config = dict(
    encoder_arch='swin',
    dataset='made-up waving flags',
    image_size=32,
    horizontal_flip=False,
    encoder_activation='quick_gelu',
    text_encoder_positions='rope',
)
Rows from expert 27 of block 13 of the image encoder, named by matrix and row number. Rows with one number belong to one neuron. Each number is 128 + 24 x the weight over the matrix's rms, rounded and kept within 0 to 255. All counts start at 0. Numbers have three digits each.
# up: expert up (encoder.blocks.13.mlp.up, 32x192x192), inputs 96-191
# down: expert down (encoder.blocks.13.mlp.down, 32x192x192, transposed), outputs 96-191
up.36:117145125098170062129150121130118141138109144152164106127101128137118098134111121145088111147111129116139116096155128140136140148116115177129105124104145160150132172071153110103131123136152135139154134115141092106125125145143096114139143085070137084124157119110114153117135152124125102110
down.36:145148125122116137143123126119120143099117124143142141112121119106145089065135070133105096141168148142095153145166080100126083135164100116112112137118125088136134123108164156142150106097151125109094122131135126184078119121142110165147152100119139186079137082106152165109115116107120137168
up.37:095174136118130107130110133184126124115134173136093135125156139098153136116152139168113131127154143150124081124132191135091110093161115138129116119148109097124166099132128166123117119135119124110150139115143093140116135115100076133142112134108139153160129114110129125155115134137111102125
down.37:101112128124136162150123122129150167164143110122162096139111078132133138129152087155102127114129150140147119175151103107124134122148146138103125100119169111102150107131134126112134140162152119130124127156138091158138161135109143117096113137104081133130106101110083114107151092149144142154
up.38:136151108145149123129158188116147146115138113123159102092095149106146120184146119114172137121101133137196108108132098114153132153127140163155110165132141105112114131158100153146131103102126097131166126116158087115116145151158118097107147160135147140142120159132105141129107145129102123127
down.38:138149136098076147121120086152149125143163120150145136126107144096159119094172151100131144167121130111136165187154115150115145132143102161103137111112134134189146102150121118142162149143139106199091120103121133145141127133104079138142151136132118147119140150119164127136149128093168166126
up.39:123081160131145121135119143113085149142104101094146128132167153170130072071123131088147119118132125089184075086136163092131112139126146136088107085142146169152122127133129126133104168090153094118126167152160103119117113176151131152132114114118102125125136122119105145094158130092138102160
down.39:138099152103113147149119091186138152109126157162141133085112139144136106128128086116124115126163102133101155124112162098113161146153125082100111118141109134121113097120112144118165138172169156111150158150164118117160129131113089109137202105147087105108140109113145125118096096103131132125
up.40:122149083111090146125118179145096117092110126099133165140150154100155105141164152150105091107111109097123128134126167181118127154154116154169111091116104111103115114112166114140095130131104112120126128150099122146107097167110118116085097121127131130148125108110055137143082112094148126125
down.40:139161170145088117151134104098150161128170128106116159128142157126113090119125118069149111146167155182163147137125104071131101097118131120136132119131109130182147142105120135114103117125159097113115108152143111118127116115111097108099169135089132121119109122096119100068086107128165181106
up.41:120129119114114116120149151128080157127070087107146131115163099119112076082143171115114118132120141134150105120128156107148112137158158169158123120151169088138135126119116134161096125118141137097087125137116069141110135131182113169095116136118175104093103141112155132127120146132106144177
down.41:150140153156141124145153121126116133132134142089110139133168135131134105093132121149116110129144069115114127102134125133111146115178108105130146095143137157127118110149125091087153102146158078089138128169175147111129147146097114146140119072152127112092147138134143136085131124110119177147
up.42:133165156104124117119147098128139118143142145147149115141160159165134136116141119135151101137161132137104118108139134120146071119087126138146067158158121130137119126117123144169155133118132119148111076113143052150140118158134141146161150121112092138122163171059139150114136116132132100147
down.42:143155151125129121129131099149116112162116162116130137092126092102121121166104127167123107137075157188136135179146157159148112161131093145095114131150108116117095117137172151152123102181113150126154108160120143145141151097111104089107165095122112104133110119154119093140133116120136101133
up.43:102132098108175148071139120174169114073121119116151127136137120116100115138075157090137146120120102110114166140142120129133115158190134086181147141075159122147137120110124122132167107128169109166105168080114200139150148103116124104120103128131139117144129171135126106131151137102104112118
down.43:098143127169137123074130102115119133130168095179099088115120145122116132110112145119118140151122153120111127151144113159134142084137142101155122109140091144089068158089139106129116097126086115099109070088110182159143153125120118114099164141112164132164161173154133129139098137085110172131
up.44:067166163118107110106117103110081144146163125098134091146125097121107136128126108120089094133156127105132106117130126124117143132108110121118153109109135102139157134126134143176098120117114101138172148131056134145145083142127119129127116094111147157128148162130117099153151127082164142147
down.44:152106138168129122151131141136178098109113172123098139106099127118103128091133125129112165125162116131135131171135156124121147195114172139133120136097065183080124143118133136146176099101142121148106121148115133113114077124128122138140113107126096132095135159147172162110096135135112121150
up.45:135135137130106118108098131122095084135092150109157117160110183118132152139136162126124122124125145146133103131105112142094087112135128165126095130119125115080146137123095132114129100118082080158137100136118144135123114160108160130111082092105123143112118124115116099142145109089159132128
down.45:162143141095163137119119148151180170110109165138094118126129122128131116091120104107119112143141144096145136140145136128120112139128129126117156169149106160103104139155143193152136118146115141077142096143138120164136084102131137101134104142116139133124134149120160154104106141147133147182
up.46:123133086148113150125140144144079155071093105138065121106114121141088170100148154100118143133167139093152145160096135090114141151139083148135110100173134092119145111128086112141115109144135122108124140180150171143121155114132147098155138152150160138111130108153103164120120137151090138074
down.46:115096085142111133123094143158137129127143145106132129160150144104132121134134124109130120117118130122117124113112123124147141126177154158141158166113115128127119110187123131140133131135099116125105142134106097149118129127084176122112104076094127128096134122101134153061124116124164119121
up.47:122110117102118109112094122140109101123126145114126143090086155138090124127083168148107116155111112119134118158132145188096161186127137094125090157159142083151153121117153088142142136163158112154139121139116147108156175138100129171138144143103111104136103105101153125114119150096144181132
down.47:172124120136138176089140121101149140115128089151139140114121135093096136089144139098144137121139108134120127123150160130107123112124107081112148129115163156169105146141148188131109138166154114111102089121168157121169148145112126106113188147089121133128129119079144173090155155107130149130
up.48:116118143111100113131179100131112144132137116124090137117105155108162151132151070122084160095157116133136120146142111117108131138116117128096117103128149133147118121141137159129147073103138130119138115110129140117098135120142162103124082153141099131124107105128145138149116140128137138095
down.48:132067126123143108147165104151176159097086134097149100089128130123124126123115166169104142117128145120106148155165085166131095142103146134142128151146127162125123127112117121099121156118150149116129096088108111126149127156139103113120141148137133107132108149126131097117124092136137162166
up.49:112137132105133156146147100132114099103117164139126153110119134117087133078191097152174104149137102134140109098102159105134155126124087103126147116143100124127064113118126076088157140125112152123116157105095174147135094134139134172162095131120155144112089083111135151111134120144117131139
down.49:149097143153161113155160119083118125144134129106149145128135168111128102152176105155165140094107073132180081155132145133109104167107090123114140155091149088132116113122100140148118070054104106105117148138111122143105159140115147109130123097158134163124146153164101100137134098133121144155
up.50:124138095150118136135098137124145155122147091118110080117125108111183163132121106128137139136146133137113107161094146121143143153092104096163171114146124168149126175181124127171122138124078110146135090131088121110093137128169089135140123133092165146146123111135138106112131148117102167116
down.50:165131123106155096180129129100184101123119097139125142108126123088142148129156117130122104131114145143162096112138102128093115112142105112147126120142113130143118104151063156130117125120123116123127115092098129119157153121186113119152130148167130144143105139098136124146131096122158145203
up.51:129142126109148148144129117132134144159142099124164141121130115141158110089193133089176161104127128124099135138097119118151146122128132134138120142149143149114130145218134118173157150119143135189158111126152084091121120162156107146111129106111153139141172115123108158135121136128108154152
down.51:135132107100145092136124120103098183123123089107127091142125132104153113104121118116103125145125100144124075118159174150146119160144184111114123161164127100119149154124133101125065131100106144104102154120108085110161116133088145135173141137153176153117124133156116126145158112112176157175
up.52:094147127129150124089130167112121110155098133109097183138131193137187088116131146131120190109104164157107110103147126149129120094068124087145167134084136142059177126128089132097148153184149104119167146121192108116143130055110149097145152147182100125166114137135123113115101106134082130111
down.52:093125142116116146103128141162111076091163096109102156128079119112121119133156122133108097111111144165108147174189158168141176127101147101113152108124143103139183144112141157104158110099100111115095084102121113159119126099184122141162125119167100138133141115113157097147110105163136140120
up.53:096122166131108140104175107147123145141113123155113144149147139143135082107090120062128132145149135130098151151166127109166134140131127130111113152148130127128135136142111136145111149137142151116114099137134084153114093070125160142148082144161113121173149134101123110143093124098108120154
down.53:122169166141137118103130057144151102109090144140107142147134138163149106139064096124124096084128133136141132148165150140137170111103138136122105156139111157103128135128188129136172134107082138124145127121118169089087089089142112113111131158143138134078080155151173143126090108117106111114
up.54:096144154104126113147153108133147178144120149113122157130102146129103106123122129123131142131122110153188109137153106144123106129143072131116148114093125138154104103123150108133130137096127128118111180143116179127128172135136143147118131144128128111169107177099115122106129132135147124124
down.54:129093126170158099127101151133148133145155153137128127169130118075118099131124121115114112163115129102113092149135098110121088105136159130119139123173097134126118095140128136138112105149126091114142121145163158130119154132128124129148117117129124119127154131104154193138110135126144158115
up.55:116108083164119134105129082150171139106137145140133161138118153122109169123129118165160103130142112112123141126174147097118138166075143143102119136153155162159124167157121149157154133131119122154098141140131137109071072138164157150138122113123126148138141143112134101142091149106114103133
down.55:102128164110147145129163089128137127104104184103158130156118140140109129113122096164124121111145159154127098105179133101142115086113095136118137136179160149142082130141120126103141119088134101067145155116142092089124094157137152143142142100143105096149123116151142112131112139119177103128
up.56:138138152129100115127113098151114093110145111163139153110085143121110119105102121148116140115135103120135148110101151119098124137124103137065129140150132134148152111122126112140119118136119126134133150110138163126103120129119149151133137152142172107134163118135148092096098138182137131144
down.56:106109082148191122115191126095141121165079134159111073145158123164121131116143140133129106079122095113106110108121108141109107121108163105097149113112115143152129158160124142110141146088069092141164172107146110073117118137142126140130166138124109163147104107125117094137116162114117108099
up.57:164155097095076129138145089156123125068159143109103139127139111124126172129154099116127142139124106160166173111154140137166121139146133134135120128141146065136122123114172129171140113115133109154125128095111134140159133122126105124121121186154171122130132160141123136103127137119113150173
down.57:146132143110156137110128119124117131128092131136125127137138120140119155143080117103126103135102086152115161160114121138135152128121069176107158072115139139132140121132088137089145141171120131127120141158161112092183151101119119135120135144165097143144179170098191177102112140100145101091
up.58:120115135120128090141125119107104157111166120110140146115142123129115147113120138131129113164099095066118128137134122150103155163076086116148179168106142128072094120104091106100181090188118118145119147107165142096081123089172096120144131106094140135120151087133154122078110163138145108133
down.58:103132154127129143121105127120149156092136141115107165113131143101119132083137147161138167099125118125080141143115113119133095174109068151128172132132144124171098097132115128141100126176098112117127152149116115117107141157120154126128136101141122094151138142119131136126127167136189095149
up.59:150123113127118157149156072150136071150127091115118125145137104139107130170119120119147128164119122133112121130122109174106120116133142111106116172146109082090123111134112190110167137123134138158093152122106123123126146095122143146135109141177141122109126115126144115112151118169102112131
down.59:144129115135179151146129157155134106157107122087139122161144099136172136111120118180121131132102114151124102100121116154148133126133165132158161126142172130127119157175140122163102154157114123135135145137146117147109095136119142130101116136105106133118158109138113096137155156111102170112
up.60:157165140116141123123157115158071152101131111159124158116148149078151136154111106107114098093120106131168105102123118142126158094132131126104118122172113136122144163123104143129088106142115173159124139142051098139155180163175146167152105122106158109181136112096134114126161131128149140121
down.60:113137149149114098139120123133122121114132120092167132140109111085145119103137129073094134138173124112130105150131118161074088139190116111091119123122063121158134159114146135154099076123146112133162097158138143173113181178150174143128142141166112144073146101114155129120095101133094124143
up.61:082109124102091164148174164176129133109136137135147140127109132151128113136091121156126097081142134133120171139115137118150118123120114162187107151133144120105103125162127102142127160129129147130115147136093154140127102154134141115152124145128108115137134145150149147125115136135168198196
down.61:134103127132062148143114080096138188115155132143133125122149101133130113141136119094101155137138084147137125100154104114126152139123149130139145168091140118136101098103111144114164120087146102145105127175119110148152128130111139122112117106120154093133076087140111125108115144133204135140
up.62:139110093121131068082158094134124125167122130144112176124124109089150122115131131137136102138104145143095161085112112129122121111122102136173122137164133131134106125125125121107117101095133126143102140070113110129147096114129135144182131123163149130137087105156144147130144130119124137096
down.62:148103147133124120129142112130098083137153133137103127158105112149111136126136122137171133135144104136110115146133126157134116127128077132148139130092084150101122161133113134158094112156102105104144147127159114160160131101136150106138108108111141114148110152097118137152081153162114079095
up.63:125144139097094157102111097160156098095105107148105107127094082148088161190160115095148117147114144116113170105112108116129117180132103107132114108191097109135167126100082129138134111124150172100116127094090143112148132077130103147138093121154130159143126150120131110122112126132156136124
down.63:152100157127139098128136175107151157142097127140119102144146105135180140111131170137125130119090136099156104175123110142107126150169107161124126127093179123132137163118087114126092114131096100130149134127086149142105126124135155124145108148136127161141150126102087104164119134118162121077
up.64:120084160180133145100152154162147142073137115130135115143140118125123149119165110166124131152111138100161128119150094184136122136124165110116118140101135135107149141149127116152132090074132136104150150104162130101134175114134138119137100124158094119114153128106142145171131135139109112099
down.64:109139117105142082149125096134094096146108144103122145151153127118113107092140114167135118147189113134100139116129125135156133131140104122135109109113153120165122146137153121114128177115132129138143112149135090178109162139127091124138107092125127096104102111132082121113146131124152089134
up.65:153114126154172139187134118061118115108116170097117122162129119106118126119165145139087144188152109106140131164104091146053099140157106116129095119145124115116104111184177119139108138099144123111102110148101140128179132126155133120135124143097162107104125130133160134117154154120105153127
down.65:176131159102134127150156124125166143108141111123101183147146102134143144122128120133146124162146116108123149087116114153093163101150130112129160148146133135135123079130141147137114173128147125122119114111158110126166123169104108081126112155105070115129110146121095116107121125123135126161
up.66:147126106176117124150139111139113156115114110112125105124117120161139135146170059114148137172140113122125128127090139124097141113122093153162121196165141112144115122154138150166134082142127124118118140120153121162150116117123124134154105143109162147125138124173157106107111157175086078104
down.66:138103149150169121136150122161115178121114123133138123139135089125133113124143101139111083158134145131136115122103134166087122123150103128108103078094135113115123157133136125127128140093131071114158153152122114144133103143122128102135139084103127112125148128148026108103126147127125108092
up.67:095131143142131132135113140115129148140113145136103086065141100164121148134093145135098118183101171112159094110134153128110117096209101097137097118115104137140134089129100081125107135175145113157145151111061098122140173145129122123108131168114119105154122133122118135125138164060096123120
down.67:155108127108157124133138133154113156149116108140104147145155130128143077145133102134141128149089136149122151077141139123100147090122120103100133084153090126120139124157129159114153131141150096119186106119162140143155074064161137116068130116120131136159093133140106117138127119109150134133
up.68:129116143138155135142142111118115187126105111122135175104130119127118167167124159152123154122132141128138132170100125136135148139102126130087132090159148124135093125105142134162127175102139128160124153123143127089134102125118139117131076121126121081166144150140113162149118120147129112150
down.68:157141123143165182098113170085144109175112090161130103145109123110143166179174115106163181152125105161108131146172102061112153111119106103116131143109143115124102127166140148178159124110093133103175110123166119177097168062150110148083159134165144113123123143115148112134149114133144110139
up.69:132166143143090127119133154176124150142102110164130115157118127093111070116134168133120112165153148123147138105112081129129096141129126124118153132138127139118144101152087132103128114150146128115098167129144136121138153142136095140175150125143112131171135125121130144138127126109151122141
down.69:143126154110118130118080159126147166149098144137124091152123104086146118137102115124144170199122120126136109119086121168110126128124174084129149144116125135109118087121145143092105104136140086099136157133158159126121198136098091112134141153174112124146087117061130133120138129137108110093
up.70:143137190117084120100113103086100112162138104140143133114173122152136141153139131097134147100120122092134172150120146108174138132152136182153120130142169135123090094106168099132128114125127107112159102128107127117121090191120122119140092118155157136120146155133099163090147118132105115149
down.70:114150147148162124129136105138145123133143142165155192143161129126136117139136074148164154128073129096119123137124156144110135103121131119103112102142145131130091106135118152133112089112147133131123151148128181116173123141125129108141109129120107138112137108090143102127070126118159152132
up.71:111115127156161144103130135143127105112141123150086117148128124128119151140125114094096123115102094121134127110080128149127116112172128113123120142096095119119122119151107137102159108114145163118112155126114136121145159106118147156135116138123123131149128067103163148123128123143114104122
down.71:126148156089112132139160125098156181142093129096156107158135094127153120115073087160130132132168114114145153094139139161155154143142091140151138134114164143124155141150113142135100149122167105130143099106102105134101112147145120104157134151107154132116144116118097121131151150149126106147
up.72:169123117121103153137093103175171158087106123140094142109090080135129147140125129145117160106114098134104158140154162165108127144104146117108107130155117133099127120113054154128159119147110155102078140115071170124120166124122106138126105145158128161113134135144148129117126150155131170144
down.72:100089135155142092177127185099142143118091097090159124197151107152132162124126142107151105112120131124169096118153078118118123133144106191166126111089143119131143140139086129100110083112125111106129131120148114130152151133150140149138106141107161128166136128114072139155152153090148139115
up.73:131095114115156139159119081099137130114142098117124156115146102082131111085137147110143140213136120120071142181117130114152133144123184130180130131114120139143131119128146130145103087131142133114133105149158103122135096150182128105183142146117139122123124154159137108123159144112110103102
down.73:090201097096150145099153090149115132114103173151106148134135148143124117133156136098091125112079118115135126174131192121161144112108136133169158156144083118132134080084116114102129175130145101127100178120123152127122122121123104102164142108117092132153083140147154169135118116168134135111
up.74:166120113163117142139094077103128165129138113118128118122124115104150153089104129117122106135137115116124156136105122101104133123095153117144129137105146130129154124176119121138147129127117185088118098146106140119110111119131167107113143125086097113168117142096157107063154146157123127103
down.74:090134164076098110128156089164150135106137113146121166114123152123133103096119105109140173151123147116094119119144121149140142098174174087125129147142105133120146125097097132191148181153149119127138146177108144121137151153160133161066135113141118098150085166152144119128140120100164133124
up.75:069175147130133121104174127127136113108046138135123118149137139126132123122178099132128120104125147105127136136109129137127141178130148101119107121138112106138117112106131145130126132114118148119119173124114151104126170129090104119142096144139134143152130129143128146138116139075129130149
down.75:118088116127180116124105145092142116100132109143117105129149123137135105147118092127117171150129116070120142169133117150118125117145142170149115155153189158084150117126161096139122128155152126096148127142137127102158144124121126125119143124123085149134113142078093136086120135133135138184
up.76:089136116093176090090174123164131138161137098104158090099130137195155163110147108129127131122116128115155126081150138112100125134096155165135110141127116164149131123092109113136103120119120101168150149172159143114096123162118117117126139114138142133138154125136115144130151136095096148147
down.76:069090147140119107107123093162145083088112124165153129165155154161114115119133091157177109081134145131095093120169132152105115179145141090091149089161087102115088100092102129108129122116137137132121136153120127107089160187189104141136120119162130127111144122168162116120075098132156123139
up.77:108104107118082165134164132120108159147142166160103113125092103107114133095129118131130138135148104105132136142152132122167201145084086084157143161174095129161159141134103137129163110142074139147120165168091174123137117135119101121117172156091134141129093090132118125120101114112147165114
down.77:147112103168151147165107129084110127187126080084145166186144110126126085150153140140170129127139134134165094132134159111121116097105150171093160135172130118155118116161091120131071102077117080149147149179144138096107125144141111139162109146112126149137180139097110122185143130114120179120
up.78:166137101142155073130122140074094164127124105145110088125168141137116101104127159113155153079122156140151094126116082125126079128145148156119108150128129143124119108106154137156085137084138128119105108150139086114132128170070116122121143068125104122130150199139109173142147168132130120082
down.78:126094123146119162148100109131141114076147115153128160136157120140144134138097101134123167139146155091129180094129128158119187115111124089144167092133119104132118101166132160148145096147132144111162130130108131174185178107095112126151156082134145123067124140163161088107099116136140143132
up.79:143086081118137115161137142173159105128121137130122138118139148100076123163114122153155138131134115122147138144130103140155155161125141124090100141131157133140141108135128110144097124146170145115157149115142091109132127110139110151102123130048161148145149138110136094120130113092098152107
down.79:113114101153132133117102151103137129094133156104136156117127103133174118118102126194117127101104092158120095126171144110117145127089095114119131101147130137104078096129126126121141180113156086153104151118104153113134186128079125095097133106104136147158126171114165142090155111140166148135
up.80:118124140152124104176117130188144145084147112143135165112138112138095139116129085176155112161112115108109105110126129121111152174143137096143140156142142159133114126110115164139152106147090154089136117087093185125139176138130139120106141144138124156140105097097176125138121186146114125145
down.80:109171139120156124181137128117144120133103101104117117124145096116131133106149087150107116131152100100173072107127130083121108147132164171164094121099161117121118131128141102114103099135141099094141105132144103160127127148128141154115113114127105092122132129142121138146133136114162093141
up.81:114104159145135085155095131124146158138141156151137123159099157115145098111131150135124159130124149143182160172133123041106155147139139161124073125146098111172159086149144140154129132163122121136111139138138130128141131170144102147160133163165147108184142146103080131118147137128132117136
down.81:158125150200125151148111102163155130139110110143158110161135108131116109146082113144111131140097179142098134130103151132100130093104138110124146097119071148125117121143109151104088139138154107132175141201144133099152137139106114136129118135114095112145111105091072147101123135148168104150
up.82:133146148211160093127120160117115164141122134138120131151154120153124151137127120094087105125129123058143085144133158100212114154138124128114143095086150091159136113105165139123090148144110154120110111124165118124135137172124090124105077097172099126154151123106116119129135085174134127154
down.82:124160187136139145084125101149147114148100163103088144120143117131132134140121099140144133122081140115128133100133136123126157114113106094115157083136143157100169117120087115160162194139149131079139114131133131144118118154126117101108131123118112130137130148131152152114108107128130157160
up.83:159123125208126163145141132120159174105089111185114176121144145139107109113127136150097142158162137160129100087123137135160110127149098115144105094119125154119109099149111203110151163104154114113124165126094114139108130166118135146097092135122132138142127129137121088183131150125117120152
down.83:192087162119132151150116135112111138145170115130088177111146117161132153172133097154152088164128144126136105110139120093102145099140119150129076109136079103108135082154146156112160160166141143114161141133167101154113097118143141143127133157095131087123107145135112042086146131136109109139
up.84:123170141091145135108122110170156134126131123087131091124123170128116185167173150114137117131164178128147137146187115119098099184112121072070163151113102119119094136092096099141099157127100093156094156143171137117120124136109135141114113112157167114170087091126160077144113125172121113174
down.84:120102122125146101155155133090133178125128144162120116087174109121117107127098169149102117098111123102178103135125121128097149134120152138123125099118178126143144163139097151163155103169145105095151116117111136130106170071135145149153097126117091153125173081130159124127097136151113194124
up.85:163111093161184099173137138151116100094114117144082103109124113143116117108122120129112147138122178149127163096115127130146106167138110170151121133112197153120140139147076152078119130189136123104161136111121134110142169108145125101100077159167111167090122144129093160118120104135133115087
down.85:117118116115133134165142158174092164147124099117128143143113117134122118127139122162103129152081144137141126087100106138131152103145111139157099096083178090134171131137122112161128092109124175110113143135120146116059078120155095152147146129106095132136117096153121093109108136083113109122
up.86:109127103111133139132127112140118131124132105093139129126116129138126121121109152112123117156146103125166085144084165127130122123136122106126099146141138096146115155081120104113125116113117148109131095116096103115153119104087183110132117134101155096139139129155121106141149113151133141143
down.86:135140034111096126133119140129142150129111148092112120156133103128065105149103111122094104157115116155143164154071132078128150107143131127113127090123130103135178161078174121088094112115113155148143141144096081126138109119135122088139126119101115146117139104137127151104128184119135120132
up.87:135168110159134089121108130153122122159113106078131111150094093161101130140097129098110147130112130148069123147175153154112068109106081099113148155143121113138124117110152139118142143122147156110135102096125155100116115122111160145142160127088093090076110125157150120100136153147114105185
down.87:135143112114120142123164122145156111136111144179160117134138148094115104077116142170142192135116122124153155149135139100081114132084132124094152139095139121114141133154133115167133107157133142131154135143135171153080153149125140127104118126122177141091136137126157124167073125167115152082
up.88:126094120107112103131137104129151136121125115159182115131132136135126154134105151074138121146145129155142157109115092102120145110183104112122093129135075162160105091141116155133114160121161151106091128106162090120167108115147160136116118167126134162148119131101098124134152120140108091174
down.88:118125135113147130116158140139143095115130128084101118133139130114160162130082162147110087153096097114103149089107132142113102124113114148116144108148113124063152132129146143124131164168095118128155140131118148127164135110102087095140097185142120141113103131121098081092119124128129098159
up.89:119119130075098102116137112129099160136151165164168102099106116163108184131161150143154130153166139170124159142091123105153130117129120070107170172154114143160127137117132119069158128153177121119126144144101100190147130155102124124126104152081137118155113083104106159129171126147096137156
down.89:176126162124124116144120145172156153120101106120121097094150153108147108138157123129142158108109120107128155137110132162121092101124143143147128114135149069135110115099136118100143087110163143109129134121129120096131142123158127115137134093149136100137114130141147135140110086117106143093
up.90:138122095160137103080107111144069107150164085123085089123072124150122061186140165140125135124101122135127139131115123158154098071101159115143107131140110174130111132098121156143114102154165101141139133127210141125145112114113118123157138129157134135111119151118101113113126145042104120149
down.90:131127121146090120156090143105126119085089107111105119146117126114159114128142080076099114080106137103134144145176148155135131111116130117168111151157127132173175162132110092128149098123139102168106089148089140150104150122115092159131124115114156087090124099156159134146114138148123183105
up.91:155120154151100110119125151107164173117099103152122131139156116121131113152125140148152116134164079138129137119135122135115096089095128099136127113118096092126157176091108132141121144140174133161123136143146051112117153120129144146130116130102138149125134125162136118117130103150126113173
down.91:155090177133130101153110109093097139120137142125137131141133135110117151158107139164144103087151138145162117145122125132104144117128138116129164078131143073115149099152106113156125117119123125132138115136111143142145135119099140143121140085112151150149142131118126115124151149122126122116
up.92:158144138136117154120119124142164123090092140127122169148137103139153109148118141138111149164123113124095126141120116156100137136122127052134101129102170110115117081155108120167124127170076149117109131117107143120162112154153116128119095100140130154175108167139122107136128111097123105119
down.92:151133109112138115149122109115165128128125121134102142156170116158131136072115155114112093163171144131149102119121162102122159111114157149108118115082120159136103152138112137091106081169072109138130120118118150131169154112127131140129137162113106140096095127125137141098129131161099160149
up.93:152106120159108166144135121121133159070125151112114184151132121138139130150129109137126109159093134109130132121102122135121123137106106111145142119154145155123102141177093106106130120151121179071125115076096143131105171148142167108114121104124145108139148148142141092120172167087151156132
down.93:135134150153127136099142111122175141088163124115142158133126106141130125153142118130179119107116186150133127133119129141147095108127107132137103123141165086157118135107148113077083149156139106081149142090109124143102131116124154133111099139097075104134157133095111133071145109077171179086
up.94:150118167125128134122093127086132166141122135142167116142166146099088105087126160104115145185124136108113105150118121105135143136137177129112143089100139123127145108136150107142073107166110086127129152127178105101143139151131151143113122113136125147129132140104115157121163114112149105087
down.94:125186154083111127090081129187121144133140154142133131149140140113151126121099144123076130105087143136099175117129166139135160123120132093138131148135096150130162118118132131129123122173122163118145110117114160096138129101098079132172162135157120077086131130145156104089094104134142139139
up.95:112085085130111113138106084081113140128155141094114104097117174107143141135138151151123156110135145099051138138100052127134156146100122133165141133166121150062152091107073135097116154125111140142122125140133131111140119110163114105138163154105144137115135132142079120129130105134124119114
down.95:134142149127085136125131145140136148193141141151119129139126091129096176124171157146134126122110115117107150161141143126110124141103167126120106137097085110163157120068177121109151115170160128101126138109112153136100118141119099132119143123137157118127098112120112153116126145141159114170
up.96:151185157156115138118150092130087136104081136099081119089099133129157163125151166094153115126086127139164121107146135160113102169132119120128119100121164093136145109126102119106081135109122144117135166123143141126101121154131142093108131144132144080159156127162154090097135154112166161114
down.96:140085131145162134124136125137178119123159090128155126155119116134127109151128127113180162143117113117114159123101129172105081133150114094137155159136138154117087174118139168142108088166147119128099145130136160140135141133152133110070075117096103100091076136094190135057112144114109142123
up.97:096097197186162097148141128134128131109136126093149122172106132175162105123114145135133139111127154142107105127160128120113127123156130115077148135139141107151075121145163124165129142111112129104147136148185137123098117098114137144121117148137161161118184141110142149124094119157127095120
down.97:118086141149121115138146101144147085159076171111184120138147117111147105132113088133094116108145136093190165090131159139122138112109179104120110138134145147137097102167090117121124061140099112098115105107106163131104119159156127123110166117152138139118130148103136138163118143127156131107
up.98:149127154122071149071129102133116109126167064157136111116100131118108153128100101104127118145097107140143105111139123143112132158090127123118146152160106123132168140109127135122147157133094112123123168106093161120114107118119089120118139134117145115115129118170100157158130115186126138096
down.98:122124122130191096169119184124119150166083147090143135138129112105099112136121143172158144124134085142132097132121151151167129159160122161125086116086144156105128138126099126153110149100146078096178112135113109122101144129162151112183135124182121136104135112107118103148112107124112099095
up.99:124099137102126128093149148112152115117108135131121095101149119118107145118122113084120144128177087112118115087131142166135123118095191134143152084104154128147080135125131088124099120111129110077128101106137127154118107133150141137100144127119110154160134128119133142084179123151127108141
down.99:158129106165140115119156095166096122127132156093104130120141127135113123136151126091125142156111160144088153165091072085132145154118139148139101139131098131126154115097121119101152159133170116163119141095102108137130087129132121113148148107141134164132152141124137148145135121137127122137
up.100:111124110127120097141096138192124131106112140130117117111095125115132190125119140139118152098123125133108093139131126159134090128151115109119071136148119120112097121097091124135132170080124156105159152099131126149137111119128160121136117113118170103151139127088096084091100160204141117088
down.100:157128118106110119157159131130138138140153132130103116085114104134135104170127082152133151111076130135084108133160136093068161128089139105120074109117095132147131089143075114103133162097119121104135128129159124138113117127153166084135149169122143129163128112116140115133147144129202125151
up.101:127147136147100150140171113161092122085103133139163140138065136112150159141138153114151122144132120153119124121110127112117148149090110077109085126141121088098110111150089141151092154163075173147156087173160141127143115146132103090118125128102141095110120114192181104108153157151115149144
down.101:116098154175174155124085151085112103064169115136137164120090125118104137115157151159113139108151137072090154128130141123112115149103104131127098141130153128125105133133109133088115103153171073084130130152122115152150133162139160131135130166104118140118155116123124111120096133130137115121
up.102:112137155165131124143115157158144110149200119095086114116090168114185125183111115172109132115082143127133115074157125159172116093089155156121121121114103133102122112100118118123179123120112135141084124095117126148136128083161136122165109123106129138127134109119098117147117138157162114103
down.102:094135139132128135093130139121090129136081126111149121134105152117187097146135124163133103180138090099113135157178148126157141116106086137131134136099122153120167113080104148143146143128115125093113149132108127099148148151144087143166154107097119140108113142129144144156159145134142168154
up.103:140090107118142137139099097132131086118102121095117079124131111178084120127127119125122121072106104109124141124121079103153091120080146135161108102140144141142135134102110128134136129098138161147111106108101110156182130109130098125153130093144133122116146088103146127150162142104133112125
down.103:121134169194154103104103120167146122139143171088113113110113133124127102090096135100131094130151115086105135088114143122129145155120115104091089145159093122151146139136102136130158122061086091146136116147163107152105126149138149104099084127131147101100126091113103161134117119121130073162